Weights of a small sound classifier.
Model: 2.55M parameters, arch tdnn, norm batchnorm, activation relu, depths [12].
Training: soap at rate 0.0042, 5100 steps, held-out accuracy 98%.
Rows from block 4, named by matrix and row number. Each number is 500 + 40 x the weight over its row's rms, rounded and kept within 0 to 999. All counts start at 0. Numbers have three digits each. After the name is the row's rms in percent of the matrix's.
# conv: width-3 conv, dilation 3 (model.blocks.4.conv.weight, 320x320x3), inputs 300-319, a 3 kernel for each
conv.42 112:472497503500510521510483471476483495515491506463475509502457434463476523550490469461504531515490470546490432460460447526501449510495494463442404491461428426488575555522451506487462
conv.43 099:524542487524532507432445467453466458540543543422419410431407402475457466549508487555521519553579555536509502527530492523552527500465463469498483483477485507512532489495454491517542
conv.44 096:494520567444437425481488483427454459479521512499505511514499497438449429568558521480474486550540524484466441495535583523545564426418420507480462471482473521518553564536505449452455
conv.45 099:486528519474465436441449470489476483495509505463432419485468463589569586475474466472514528506544534501495504454493505489483477485493515516498505506509509553551532445457495524503451
conv.46 079:489489479497513541506522525497515527472485503491501518543519505602562556478453451538511471505531516454464509523521499474501531502468468613557551506496519549544565515491516559518541
conv.47 098:506520489457445451514518538568563557477505522466481472480483461481485468557567543496487460526533525512492475498520513526502521464479480496491488525514509548553526528529475538512503
conv.48 088:484505504509525541531503488470472510535488513513538562571560566517514519527549550472431432513521517404424405500493511532463483491491487459484505387408368548548573466498508526528510
conv.49 129:503531510468499498566498416504526542515476469537507470486465451511491485450496567506517533462479500458477524450517493500512475514468439525517461535512495437492546455507578529500473
conv.50 132:511511534637471335381493566460509561543514476498515548498477493492509545480496528529484471485486471531518514461492511466524531476490508459495503500495510513528523607522447526502496
conv.51 084:512513500513496489566542500429430433559546542551553567478453453495524551514500501515533558452478493481470450419451490512483475490521526495467443389400373502525555496502492501489500
conv.52 098:441522513566592617443436425480493501590573545497471459456450468443478514449479493467494505560561516465472487519584574556544507489517530481471482479478473501521507467514577499489467
conv.53 102:554550514524546543439504575469483479370384382536510497552545543511530566537544546453473493500545566513526516490487478429473473462463478562543525518507506449496533509510487458476489
conv.54 093:507477417516504510537521508473435440460443442523502482461456453480507491446447468499533564445454487453482454534527521493450464482478480457459419357396357494486505542531516508483484
conv.55 110:570494552542550563467490493519473416520516538536494430485458500594491362477451440599495460466474514468496512526448472517555584527479443496520497455498552473490451480484461441474499
conv.56 096:513452483515499514520501507430464489505502536522456409438434437445471522496525537559502492526535578533525523498466448482521537430461479450473515502505498526492477443456487450472503
conv.57 089:585614607538531523483495497503484480532534519498513540493478507535520537420423431545528545496522505551558596521534541498514502543518484500495527502526576432419410573581573491512547
conv.58 094:485475445406414410496499512505475474441459478455459460442403407516487481376377395493506506543541532529519496515519478462473451516514516525516466466471464503513504527537526504514520
conv.59 092:558559554491503492460541592456460488494509496542516513438447464506525532522489444555553563528509500392410364522507489484490492504518546452446441434446419417496583546530512531530534
conv.60 090:491490441516513511479490479493450444482509501554566564464468473459456464457464457475486466508497496559569577442439415469461459462474491554553532528546558496487475502488443427452471
conv.61 116:477447507512485497475490527530500455514509499532480469519484479516497491536494459490490554535515493463488528572519484461514535505476429527509500507498499532499457589503441607489419
conv.62 100:547509481509478472460484506491502532445492497517537588515567585472523575504531580473521488468477512478499533484456417460460432553544549512445468511522554515494520549482449481521574
conv.63 116:400587480438535509444505533535495431647526473458492568404471520552486469514470487473510440437548462475477506486562491595600509493488500412474474490473485443477489443477471450470531
conv.64 096:398467546503519505478506535471451443481509521509483483479483482436450455484487488510543580457481508563481438408452522377410418471514549495494477541514509433426418558568559471484487
conv.65 088:455443469487469447561556570526492473429404401489465456465448444551543541563544526478479501540546565469452461494519534546510494436442461479449463483476484508546550519524501483484491
conv.66 109:496470537497501537485493478451512532516583576525531536533532548452460445464468461557501475459486555497477471449490532509574582502530515476485536530506489471427378545520552509534562
conv.67 094:477472453452427422492476477482464469504526556454462471526522510496499492505487490545563571515544524492533565445474464478467484559557557467454484464492519486476481451425416513515513
conv.68 114:501507469509518487538509463503480472518490494533518501505493436483516520541480423556504426532489399470509531531516472528512507496489490438508529456496499448505540527513477519511500
conv.69 093:536468441442432387534517529533519508515500501489473471458438432508526583506541555501507512512534502508520521597544487525515514516487487519504473492493492516531528517510488531549590
conv.70 081:503494506487486495512500497531547562505505528468462471568542542537511522482500520529510500454477505534511512515526543514519544519521540482454435512501511522532486547523529470485502
conv.71 102:540489443520479459519496455489494508381406472502492437435427395519526481487444422521527494458475496533507483518556564452453513478523542458459499490467432541535518509457443541506479
conv.72 113:437463510469491518491512541506489463490510488483500524469460508509493492414447494424499568389475553547521500434485538496517492447496529538494491510499507544494434458466497509509520
conv.73 098:470457456510519479535529534507470432506487469498493474544544545403472545501519568466481514569474460484535565524470428576531455504505497443482506512546562487458454406456485492485493
conv.74 102:425518469517500486540537516535498520493505523504494487497509504523507496556558567514518509483542503553532534476547579598573597516500503549522507571559547516510501550495468482470452
conv.75 115:367500454476504458505492490551518459579506502537501452443500567505474460498477500508521518450553507491500519484528534514498419517488530532582573495510518470495499424482517489479497
conv.76 094:562583514503506483513491486524510475496506505552524518510509486475460441530514519495490483501480403519505484485462404524508449552498473595595531564531513498487450443447416527531555
conv.77 097:479411417500492474530502475452458448508480502564492456480451400496485465520497456529440421539473469500507487489422412473506511507478456464514506530524485498501551464464415556528510
conv.78 119:502468469510491522487501521443498560528514459446487528429491515460553565512533534515532530525471448479496526518518516575503491450454433514506550506517521529517539504489504474473476
conv.79 124:516507517443482516510511500482496496448491507499492500566491466484500527513499493489483476423477517472499535470487509452488489497515529603503406530513505491498499536512499452472506
conv.80 097:552542495524518535475486486495502511440457491643583525495484460559570583506509536611589573451470440561546552532521430494478472450478509519490480509514528533517488486504526436461490
conv.81 092:487538553432423445479469470514563583484522541440508528477510520431452481468471479449518532581579561474494510498581555482516490545544553491505539461473475559561574462490530487520527
conv.82 089:490506501495489500455458459491491486546557548470471479481469460430452491419397401464505539490494493512502499493506474544566546440480505488492488524501504495507495474474479522519501
conv.83 086:524536551489492486500500502517496466455444465472475480485482457413444474500491476451441458480485510485485487524528505467470458491498496576566520506486469516506514512487440475476491
conv.84 110:438551574469521478504476491525497532568531570565540524463474469549575629512520534465508570493491545472477479427466532603549556502525600478519496484474474494498524455478450542524502
conv.85 108:453430461455462465502516528537564539488537607535464428526478456606505436578549531551501502465527554507503497454471512431508549497517540526475449516524523477464475513524538476487491
conv.86 092:530523518491504491521499487435460455434428424494468431457461487579530503491511546473505506518526519490512533483492507467486490526509512494478499511533563467497479487500547583501438
conv.87 101:481488492509489458539542536560538541482485502458458439497514502524517508517507508524527528565505502499498503517522535534542541402407396456455456519520513504488471444433432533531537
conv.88 090:568508511509491494525514519486466465553560547501485478484507527479496498515528541447433420550529520536573559490458460586566574450476510534554610544593598474475482466439475482509540
conv.89 136:515525503520505489537522472516499481533484443573494431520498468497515535495507528587493380467514521339470648519497478518498450521504481450470513297458704563517448476501515480508531
conv.90 099:452481504481485496512511507473484502547561575505500482428437452510513528516511505490498502567518534492481501536517490528542533429424421562558545507516542469480509504515528534507498
conv.91 112:494463471517500494517515500470502515409506569479451437518487475528459427447454452489471458448512552497494467446470510430512587433502546499486481512515496452452465459442456459458456
conv.92 106:520517480470475489494494475522490434545571550540507471536527493572587552484481482566539503426423489483482497533526509528530512494497500451501521437465484440463527513552542489464437
conv.93 127:469455485481498522472477513466503521492542562428491567494460494502483460490477465444514597504499489673473317449498523455492507480514546563489441715453257441515567524488479517497480
conv.94 083:499511499431456393506531479487454461419392367512502524571530518553536533477478514521523499461470434499498510494470453484486468487492501479501502522511509437440430458479505493491494
conv.95 103:458451502505505523526509518526493452498518531417456506456445468499493485541496477406454526453469510412444495419481511487543581520503502490485518455478501602541481534481461479492525
conv.96 092:501489479489485512464467443484490506422458521524514501463453434535497461511489501497502507444483485453466471458490508447451480413421427556524518460472475607549500562539573455470479
conv.97 095:571653607518515468495509519460447465465445434441436440447488492461499523491485491490510500525551506489505513540567533579547495495469464422446406527540539416463500518537541547527515
conv.98 092:496501495466480465504503523497484494555528508472528562508486480436394402513476468540518498516538533509486488513513477505516497465448456542521536499499500482523574548546546412432433
conv.99 076:479439414529494494422471426457485538516544530459490521512514514524495470500487476479474475470488482489487468496487543414437480492494493494498519556545544505478499525472490477487474
conv.100 090:523551556444443441521514523523554590440468488541564572545549531497515525527491474527571581493511515441454463474518506531538537520521547489483451445451470502499488503488457407421427
conv.101 095:527543522519504506521492467502496495529510511557529515468429420493487484517497485503517523485475467562565592503502484576542553407376368480461484552556581508528506528528524477454452
conv.102 094:553510480495496497491472461416390413543531493525501495494465456479470473495491479534515491491456449464473502492465452531511494494489505446465441487475468473464509469460460559540529
conv.103 093:503513494505477476440464478583551528486497470483479467485500480523505467434401365488488448416443481541536531467466512505491522435459467371369371480505498532524513524479413436458486
conv.104 102:534578553552532497490505492425416418401432448518539534481472462445471495547513515412508517518520488516535533486558517539521466483507515572538533463471487530558577463495519564529484
conv.105 085:491503499431448482497517530387446501525528557561544528488488474571526515562565550509522514505513514472485495469509525482509542533539536481471475547537544563548552460442450542502481
conv.106 109:500483485505503518507500499530567587519542541482490483523503508592586572451449447514504515565546527454461455596568572539563589515520531499503487486505495580551546510520531568554540
conv.107 077:507543534521532532402438408493452419585513468532545540549541534537527526523533540538531518493478480532534536580552538516463423502483464439473507549553576487488467494499528501500467
conv.108 111:524485486487483479494508532438484516506514487525502486482479480451473467564526489509466412496464466486498517486508554507518551490473458444491548498500511386488559473481502541484441
conv.109 096:521557548540544551532530511539534531483509553580526485514499470442453496507497500448513539513532524541535528551595587558574545519519533594565530557511489553544555515541551465475480
conv.110 116:469478480482491503496497509442474481496493484496494501508481497449504561459478504491519521452496521550535540435486523490503513484532553465488529506499494502534568404466528513502490
conv.111 087:478468516457460454479474493425435447451478484472480491460463470422411375495493500496460470466487490527509510465434452432433484538556572564527508528518509543516482456450453475484476
conv.112 098:458468475491473467382405427444463481488478483529546585561555560463490497511512531435437446472480478481494502423434422483474467530550575490484480428440452450492501561536522514510517
conv.113 099:507524470435473496506493511493536546493501491455452450443444465549550530492496515515519521493494481458452449536522479511510479536512490501533502416405390486505528487494498501479450
conv.114 119:494505516500495498525519499502496487472507522520513525483483455558497437575536480513521505511472449502507503558499441495490482522483461548532496508519516538501454571508447524513512
conv.115 104:494522552468465467512530543517531544496550552490528573521550568607548504555546523497502499447511472521538515393452499501544574473502512494477485512501499534548543421416436471494515
conv.116 114:523446459506451490495488517454505546520497511467447533482433520447496513472503534542492477410468514530503444494485517448493581494499511519503410498468452539517419610461420462457503
conv.117 117:419484527501516515454447479493498506465498492419469498462448475535515521528535565379487568459521585488487509408495558501515523439485518525479474493505552536472404494494536510507507
conv.118 092:509481465518484466491490476538532540511530521556516512453469454514521514487458436493492500504431397500489474496470468466463456460480519513524499571555529510527545501492474512506509
conv.119 079:466467481532508502361407403471474479465480480494467465509529561536540522512483481461449470456492528508481479465465489448487486448468494532505480553537563586592589567528484499504503
conv.120 085:487524570413471487464505509477463445437448454526516525503516539516511526526517503478493497470507542525512514588595566421475484498517487514480479507489510496485479488485463455479479
conv.121 091:483480548465454439565538535477482487553542565470493496473480468580527486560530499531528546521467468512528503488444490541513566489498533506526541525524511523513493498536540515534534
conv.122 100:456516472521556554441491529576576579546531508454498544446438432462473498504486462542543526439468463507511518502478422493486443502493500485489483524540560563561568510475454434450464
conv.123 099:498466468483477466483484467458502534591600576513484449501491505484500543472463482489484463468461476534535552511485490542576568505489483423454495518520544487486479491501508522495477
conv.124 102:499464473528504506504498502402435404410448451463459482434446482496547568502523542481486511449496534482512529415410426408461494466486471470473474500522535527539527480449489431477510
conv.125 107:427508605541511464543510482548507458452493510448495549518507496508497495453459479450483538501508503502485473500568625494500450484508548517519484473487490534478425523517493443492533
conv.126 113:564531458585497384545542523460490540547523499555514468497476483505488504506494517579468421610500434607559469558481465531493477469483522438510513545541497406478563480484513504501474
conv.127 117:578516445562502438566494382420443493447500514521505502461423512487547600441480534508509536624536442509510456613450428608458391534494473561546492531519473500502494528512456506508502
conv.128 095:505474460488456463518505510469511555430448435535523520504492496497501520458471478485490520543501512481504529490474468445420419424440474516478467482499513483513518464455482491490483
conv.129 085:519521500480505505469503512459433459496514520518534556511512486483485487467452435482502523473454472518513508529532541533533513448440435469480459527537525513496520538539503519522518
conv.130 077:499546563538520499520501487467514520539526544555541539470459452541540545518508496480480500461468494558517511447518595501490506497518561535563559582550535412439448511539543519524518
conv.131 091:538494497538517489544536524483504501443481487562531537572526510526515513456477504547540553487464483479480475507495497500500507473480502495468454456464441468482512503524530449438416
conv.132 090:493497519500498524509508514405441469497536556545542550499493480538478440443457471474454432455479509443414408492562583453517547440464509508477422516501497533513504493496485549550568
conv.133 095:548573586471499509490471473481481466533528533526529558414418422439441437465485492507507505492507500493469453507525512480524510467453429439460492501479473475413398507492478472474496
conv.134 110:446442472504530532528488466444467464460452457481484469521529520463476479533519500554513495468492530529503485531576587495537503425438445410458487518507497497528547476504568497506524
conv.135 105:480502534558554568504519529489459478516491488421496547447489514510507478481473466479496537497502524511521496410459520523534550539531524540577552483496493472487504543498481467482484
conv.136 105:472546493415490479461458476482477478589540525489465465489492519518517535565552539534522530513505511472485518549565506607630537470453484428485491487486509527470466446480456448450467
conv.137 096:527484469507482478423437432566611656489585630484488479490479498585571575530525554446466478535553595550553531549507513524535547523523558517496461536538537538531523502470472493473467
conv.138 104:516477517459495549491525540582538497521515495464457451520531552498499510496469461489472465484502527532511490475480517491524539375401417490539538506489476457482498569525512418518610
conv.139 097:495477524527513537498489474485480460557543529567553542498486496471483501419413416525513561418429455491496470472473493567560549494525524604574572468473462536511493483472476534550556
conv.140 100:527516527530496491566536529459475505440465490487516537462457479495483459438454474494459464548578602503522515556572597508497519414439473553551536515537538550552508490458460498518505
conv.141 092:522492540515521532479502536563518509552535468462511549474479484430477509457477494474506519459456486461501516531541526523511492499500467508517537471504532500513525556548561430473482
conv.142 087:448453464525487486518527542439473505452484508521493486479466470480488503476461454516533567499510491389438406504504513512541566482516534472481456375406375525521524473463433570541511
conv.143 090:516528412516490463457481501483474473493504498525499504523518487460505563529523544530502462488512455419437407547547442488485433483481496447422376404440425496507544516500467429460465
conv.144 096:546526545501495470460456437505510507539546524393400430466500505445475491415409425465520552526509479529566564547528519533515475451487534459465487500542540467522550500529557458476476
conv.145 087:479509467491494492510505519570571581455474463501502508527537557510515491482481485504505456462461458521531546447492465476487465485496479498487453472509521499463467522528495381401371
conv.146 093:494479495444445461496491492477496497502526528475472503476482473437432476415408422469479476544542525539521509567543513469493493485505487471458482522504485576536555390380428531521511
conv.147 078:415463501518507492528522510539545543513470435465482472498493484552560599532519498481527574507512524511525541494515529551556533443463497476475465486488502512481454505528556517526534
conv.148 087:582544509454484511449473494451497496525576571461478487512521546521510493437470468592578562504518524483491506531469429455495507538543516430456456557565561469463461521490459474499488
conv.149 110:439502580563523433493495511514494470502491484503512513472482538586501428522520518483498513508531513545518503451481523442464436509466441410450502530491480475478472445539592488447429
conv.150 115:475514637462508511500518512553474402530542511453492547478518542635479325510460407451448495490491498524540518485488597488519574488493521543565586526518490502475500422472536453495521
conv.151 094:414400473592559553512489479551541535539515516462475512470486502581581592520527529431434481596575556505508478495480496539495475493501519549541533508505493548562544470455448573577598
conv.152 114:444521538514516539479498521557452427605453449486511545476548510462507507552521494403518569518480445463496543407502572599450463460476443463493509472485492401498539517528538474483480
conv.153 085:518540499462482507529517495458465460521521514505487479560532507540537524526504511523479450488479492510522545463530542485546530535496469460490481511507511418467493476506482483470439
conv.154 100:505469516489471490478484488507503498481477476531495499437444457583582583541537506585562578560516563490501518405360403518490489509496476485488465461452469464459474437427447475474485
conv.155 107:446443428513515501515496480432488506453491574493449407519477435557499449496475446570502475448487527493483482553574581431509585528490445469470442485480482511512503514498468483475450
conv.156 113:464511483561504430563509443467489492477496524511452410479400309448497497546500473470499513471495468529508478408480525521504488442504545561584528525497453490493486478480442541473414
conv.157 104:484487522486452462537517513485477477508520540424490575468455470585560560535519511436473527502484483643569462451504533469484482539518526566527489631530417444470508506463436526489464
conv.158 118:520502533520512494625484380505489493516522507549490512489454460543493479454467508518495485489469474527495500552526480521529502546508457560499500525524541503525529468464490523502497
conv.159 097:545560557550545533529542538487482487504502510517531558518495476494466449444454466555538533516519498489497501444478471449456465525518541493485461455461478534564557474438400566556549
conv.160 108:566540606543481501454462491565464429511503516488481489455457380475503497460459487497530560519460486453492517579580535577498511483497502528501485501517515529555569520516518505514529
conv.161 100:536523485514504503490484469500512521599549554645619612533564548495488509505491476538533528580537528488496463526514499534471452493491545451453401464468435528506522420437429497475459
conv.162 078:577557489500494515503488477511486474529537537513517516524505509563546529496503522579519455503534537509511532498485478526525529496498515535508495500485488483473474500472486485486491
conv.163 084:505521536472498515512533562547512485459461462528519551515530548546553586469457444497523573514525497429442399490488475479497468502518539541548524439446412555528544516524496528519506
conv.164 100:460457482496506524480491494495510509547611596479471457516530520539533525587568537437452471554569618477477478499521528529559558452468487543546535464470473509489476437445447515515514
conv.165 098:522540551591542521465482463431410420486438424506484488509490464452496539520518514424468521528535546478479520514587653486444457476469483493493433501504511482513519463469465500480447
conv.166 114:451433391485451444492483461529523511490498477548474380495517506431500573539583644518544564474460458451453484448468415478447397505510540498463479462457465431457468460417407505507487
conv.167 119:430470525498500508516515495540503474494490522495523538493513486489494483481497513445486547485524548541512484512492455506499487478499550510488424523525501572482395497486456446490542
conv.168 110:527498529491496528469462476516525532481507521487498509474496522507483450445461459558540540526534518516529535489456482517535603526519519525526601492495489469463422475483515487490496
conv.169 108:654441517461440444481484489487480506482487471495482455488496410493498563513517501533477506640472525512520514622538522493489499475527544467450421504510517521502546470485477522508481
conv.170 094:480486501442460463523529524551544543469489478500471444449440448555555536503487506480452465469458486510534539449410416476452432479498500519520537499511521573556562497498513475459459
conv.171 103:429531515451520522470484498446467434467465467463450467443455495510498516529545562464469451488548519498500514482483433489535501460452483460530496503484479471479482395486502464502541
conv.172 130:478483491463466491544533526483516546476488488468490508514502538514519531465454442468495530466491503563511481525520510529518476484504527538482469461494523414475524524477472529502473
conv.173 104:484446444501513543503545556490487471536483468455532567408463451490536572478517525518497498516526498482515505554456429561469446496534535490486487458481477540554507493460477411462500
conv.174 091:556554560511502466584556549497492492478494490517518529508465431539530528427434440519530532482485498473486491557522512516515514497506520609570575523526521539523521475462464479487470
conv.175 105:439463593466495490496497518434428361404413418426518609480462478563502456536499479459484545458429469507493492460492549481494478506473406421472523511506519531513504465498487521512537
conv.176 096:481463445505461455503522533479485515537524536486465435479476479449469457468495501528513504519523538554558549541500481522479491560566590459425395453487497500509504497456425486497478
conv.177 108:527451463484459456505497485538542571526484486478460463448466414468490499441442436473420438579549512501542550557547608521469472485456453471493428476490454489501491536487478430472463
conv.178 105:476476581473441475466498504545503468441465459486508503483480481447431435516529543466478501435461540533473402514524588473456489480534565438438451503496478479480478481497542420514658
conv.179 097:497495512515496454538517505577580569448440411470484499459451442520482456455453469523498468495474488529525520506512486466460425531523509533554513475466470578590598512533531520563588
conv.180 126:487545513383481589367484620519489518460466493503527531547497443535506509576493423474514535469530521531498479507517481462515550529525525511508496533509505487502539490509473514497468
conv.181 094:450451437487494527437445423466494497542570591470466443454444428550532532420407434543534506517509526500483488414468486464481495437467488445451459513511519479478484448462521483500501
conv.182 083:460497546532526502544529545505464402466382325501506517437429437500505526581555531426468510529506535486479491470505542531511458500472459473499526551519521451451497564579583514498511
conv.183 103:445451479518511516474493502465504509461498477504492498503506488522494514564558550576551517496452428527507513498484490355410424416431418480474483473465468459508583484478499506481445
conv.184 103:556520518446461477503487486472489495547553606532543555486517558537535528504506529590568531506486446471474481506532511448471493501528556494519527449460469538525516487507542494510525
conv.185 090:459516500526532554472454443532513512486480517519527529526535534567525488450467439476486489505526541506492496506560583494478514538530528510479480532509504537527520492500469521528531
conv.186 112:485440554462498573463488503414406408502523518463465484438472505552491415536538506488449461454443450523502481481447516436472567479497432463459576468470452486423405506470523446447432
conv.187 087:583581547477474440456482472527524540502490492497508516544517491459474483564588616488476469494464423481479474552563581461466466435434447505513495545529531489503537494524527524524504
conv.188 090:445426461494514543524484464470483497527519502441442467510474455450427402426422441486460456458459484455445459548506516531540569441476491525506524417426433483469472458437448543523501
conv.189 103:531518538493495515476508535463451446489495490495477469473463480482505526434436460475491503426444529504488480440478556454507562440477490511532548545530529493498494450449479473490520
conv.190 088:541556544559545558559500458519493498502508541476488503501490487499436395546570592574529495493514542397416425495560595503489516467441449494482458369407416546511514492491505517497478
conv.191 074:506517519537535527499492493444441480473444485433455452518508470575544533487465453516519515496492494494500495474494523471463522473464470531533551524522514436421440539520508518504509
conv.192 089:504528540485497491531518527495488457487500516509497503507491501486492508514529524488520559481486489497507498533543583512503521501521558501483474446449413526522491527552534510507485
conv.193 093:511522513555545526432436404499506518469477486516521516482471460506475485499494494494524547555538524532496503545551550501509499482498515521510503553528524519539538524526536465466450
conv.194 103:462465471495468451660542457466472467440440449474478493513476479522499492387456512525497484514504535456445468482485507526502455469457459462456455475481507507465439425454464464481481
conv.195 084:530531546496503477463486477485490488477496520521502525479463452492477489461469465501507544442430417522511511499522565462497489429423441524518480489485497593583579526517529477478465
conv.196 083:450436448515503493495492528504492512458439438506505479476480490493494509552530531519537590526527558531535553471517599459477533468469489586585570523512518466491472515509512533520501
conv.197 101:416441411433483529475485490506523520482519508502511509452463479544516549524502489505509523451435431533525528472473444565523483490493497448460462507496490499507506461501512472472443
conv.198 096:442423446558556553494497490484497527549594616453460460546548540536525497465486500527534562554542537475487479475484492551550564508508530474459447431437428497505510479466449527526521
conv.199 086:488517520451459470499510527522527533564556532482495501510490481447459474490484494536552535472486500456464466533556561564592599503496484546534499410398388480497532476474482496499501
conv.200 099:484518551521503491565538506517539531479564585516500490439443443456446425524522495444493518474492516510493468481494503457512533460497536505487488483490478481467499494489474437447453
conv.201 107:481499486414469482456477496408492550472560608448484496445446450503544606512520529539549556539495489471477475573558490510589568425438478420453469460471490476483514435452431511477445
conv.202 095:580593544467472469529513514413456481464434411517516547432422415567522503491472475546512492466485510523522524494518544493507502547535541465480479481495514428445468465478445476466466
conv.203 096:468507486502483472531515502500489505575563540501497476520481463506492501501480478471453428475492501476471486481512486525517492552535507520527553501485470436467510485493504564541522
conv.204 091:544567546504508521458448456507517552456445468489531555435429433451448455572561574451481499439491493410412399545556533502477483506522555521492449440443441451480472528532521466469460
conv.205 087:488513539555528518538527527532524516549550540505498539535511483530545541540527509559567585464481463541522523467510546521512489487520516535484452551545535510541539533508490521529531
conv.206 107:560493439499520515519534549485494477430431420583557516477471457431504582500516543505479484546497454485508531610541477516548486493456417497537529482521529524524535535551522592535463
conv.207 094:451449412496460440473466466538524511502513536486464473427433464550536539563574561488496533521533517514502471519496500629601580519531543505491472494494492526506479532485460520516514
conv.208 092:476490494531513517488492507517511500543485452519501495518525523453490530493479464548574643428432418449457402483473503578543498464439445506521497429438394510526572498510499495485490
conv.209 107:598456504517504500512489468441492533411444455607498434461449397407443550469533534551474471560402415454470496503462491424460449488509517505490505455490493478489522497491486528497421
conv.210 099:498534485524505435540501468463432410475481495454482521454449439497472495553521498576528501538525481501520548478480445547528471514448446484485446490514529489479478470451423462535612
conv.211 097:484486526511521563511535571473477465483422388497506499426438436409445491488484468519466459494472489473479508501491492419452481496461396443481522505506533486473475505521543471473474
conv.212 098:505499469497487453484470483510500528502511521506483457499454431513529535530509500495508495462463464496495479457440448469453471438443462486497492502515512522518513453477456416432427
conv.213 101:409436435470493516456435434506523524549512497446468501487477470510463429603595575464454393584573601489482489498503509563538533527532524467495528454459476522516511411480481549533535
conv.214 103:531499429458531563459517550501490477489479496501496508434434576553516510463500544540484467466483432531466451601532473508540478461419395522511500519486493412465497494494501425484545
conv.215 088:459455479519511536477475479531559573492519530558554540507510528480487529476482482480500534408443437532522535511509496482521529444460472431451479476488487526538526493508524381399375
conv.216 115:493505491519536512491497517459479516506500506453474507489460446496460443479486507448458459508516481470492496462476463441518543499463449503518505527519472528488452472498496626521423
conv.217 101:531508510514507549509489501466465446536589648391402429446461481446452458451478512487525570522536530538528507481486483546571606494506523555513484495487477538484441549554566514540544
conv.218 093:526510527486463458544507511465474467442461469526550580429432435531508517502517509545510484526513506421428423600561544516508510443469495535532542456455445468488510420416436484498511
conv.219 090:475486526454480494514511507467454434567554535486520548413418423445458460512492474491520572458431453480460432458443483543526500485478489461449414414414378506501546490522534528526512
conv.220 088:525530497476483490418454475474494515409433477535536537546524499541528514454478491500491489444468460535540531517495456446470489501510526515454405481480468475492463475437426508512501
conv.221 102:389489567492496525507512514520485468393454518423485543494496503530516503544483432355450550467531598513515525382485561479525559480501525544539542502485507561507446491490491490507533
conv.222 120:423481566506502495508499508498464440462500525440531611470444450496532569509462438388476561456470470470499535473505538471497515541516494479490530461483517521470451565513467499505537
conv.223 098:511527484478471439543531511430426431457457449485455431434443426503513532468485488475438420570572569491547601550524485559523489519501494525533502520588671506489491511523500495515518
conv.224 087:556530457574527544502486480447468511569578576508517520501503511497491530512511515491507518465467425506512533538506453526538514528485469418419451503502503480505541475436430483491488
conv.225 107:521501529509510533548521501428445474506520485525484479531527515537500489562557537558495438410438503476467473442433451441485517515521494458463482554520523441465468553550547514508518
conv.226 096:440450439541510512569546553573558559507503490564595583537572562449458462501517523493534553503523534425441443459495520550529569494483476525500500458468449531492498512496498482500499
conv.227 090:484487509523518531502486463472503515636623599544546541499470470509473436486474478577567556481489509409414388412441477515518530439468508507502493382391381465505526484506533488501501
conv.228 097:486501468495495465560519495496478478558539533505475450502521499505504482482465425496468449461481493524543536464497502538554533498488494458504524531524513541570591514519501544532507
conv.229 092:503507480484492489514529534463491512517517536480483499453446467510541557486492534514519533547515519575534500518494471500495488501493490510527501518503487478482465519501483510499481
conv.230 093:482499477447479478486484479515521538579580571502496494503517527437453477559541531538517513573543543488479476478459443545559494479464482472515492501513523459431416579588570518500502
conv.231 095:484462462425468476448461465550527515534527543549487438498518534516537544514531559521556573487486495475472495552480484489446419471498512497506510486488511525536515491539599528521530
conv.232 100:488523583500531524456513550541499479493506485483569628446459467458446421441442415493460409499504486484525563628602553494541531484514508509528586482500545522531525512550558467506510
conv.233 089:501528546463472489442470459474476469477473466478487470488471466424429438524510511511496473446445413491514528561571544447446431453447423529518500486509512451451460468476483472498511
conv.234 083:561567593530516560541504480523504459500474495537529544468465457541496456471493494560559569459441423486479467453459482539548561520510519462445427538533518514502462452502526527522523
conv.235 102:488465456389395397476441445462503539474522579525530521430429442534536509444480512528543522436472483531540540492492511439484508497508516472489477483475445537486445479481468483483477
conv.236 089:505499477469490495507482501471483461489509522576536520461452460460454469483503511510485518477508517513527519541511479534553557487464463559537529517519508516527538481491472546543541
conv.237 119:555491405498506495488493482469456482515463435562494413481492452526534508500510545553477405507463440558489397536492485558481424469503538506508460524481394429503572456525550489480447
conv.238 113:517552478494544550515517535482547586498482448489467455452463479468468495422467516556462365493493452546484407490497437505538498513495478555541535546506448379447531496529568524505520
conv.239 106:484469481449459502473509518459469486495472463468513524402476479429483522479483473436487535571527461421502545520513483534511490472469445414476550473519518479503488489491522446468483
conv.240 092:520499508472486515474491497512539543511524538476499510475445441427421424438446457478484508566556578548536527471451431510522526521501473579568568555512499481474483497474470512525538
conv.241 107:510514477495484472482477459440518564507560635550496457467469457471455435452473489494472436465499495523484455587638638502562599415467499482486466479467466587585580520502497514494480
conv.242 093:547542562545512488460462475504480478485477473513520502528521489506540554497487479534516530526483509465489513459436441414438442471453430515514501488523567498510524480494486520525514
conv.243 098:542491464532515532479509523527528552461464474557562521541535526511547607523517511469446434476493513512501516485450439436436440559530514483474499508482479492527573499497504429427409
conv.244 092:509480489422421376483485510554544562438476465486473463505509517533537565450491517473489495436445423513492502458466457504545540545549545459441426519489487473491499476497507484468461
conv.245 106:463498484521581587515526535467491500460453430501541563525550571475452488456470506406417413496497500493472459550530456497538531541495474468469465525518526484499540499510484426457478
conv.246 102:462443507448444425545528525466506527503525512485492484421430418520524538480464452465473488549511529464466471564558573564581573408449467409454455491495498510511535443481486463460456
conv.247 098:535499477481463456488478485493515527411451476440419425481478468455449464496481473509542553485489502568551528445463465518504496454475542550512498551530527505514529573532504461457447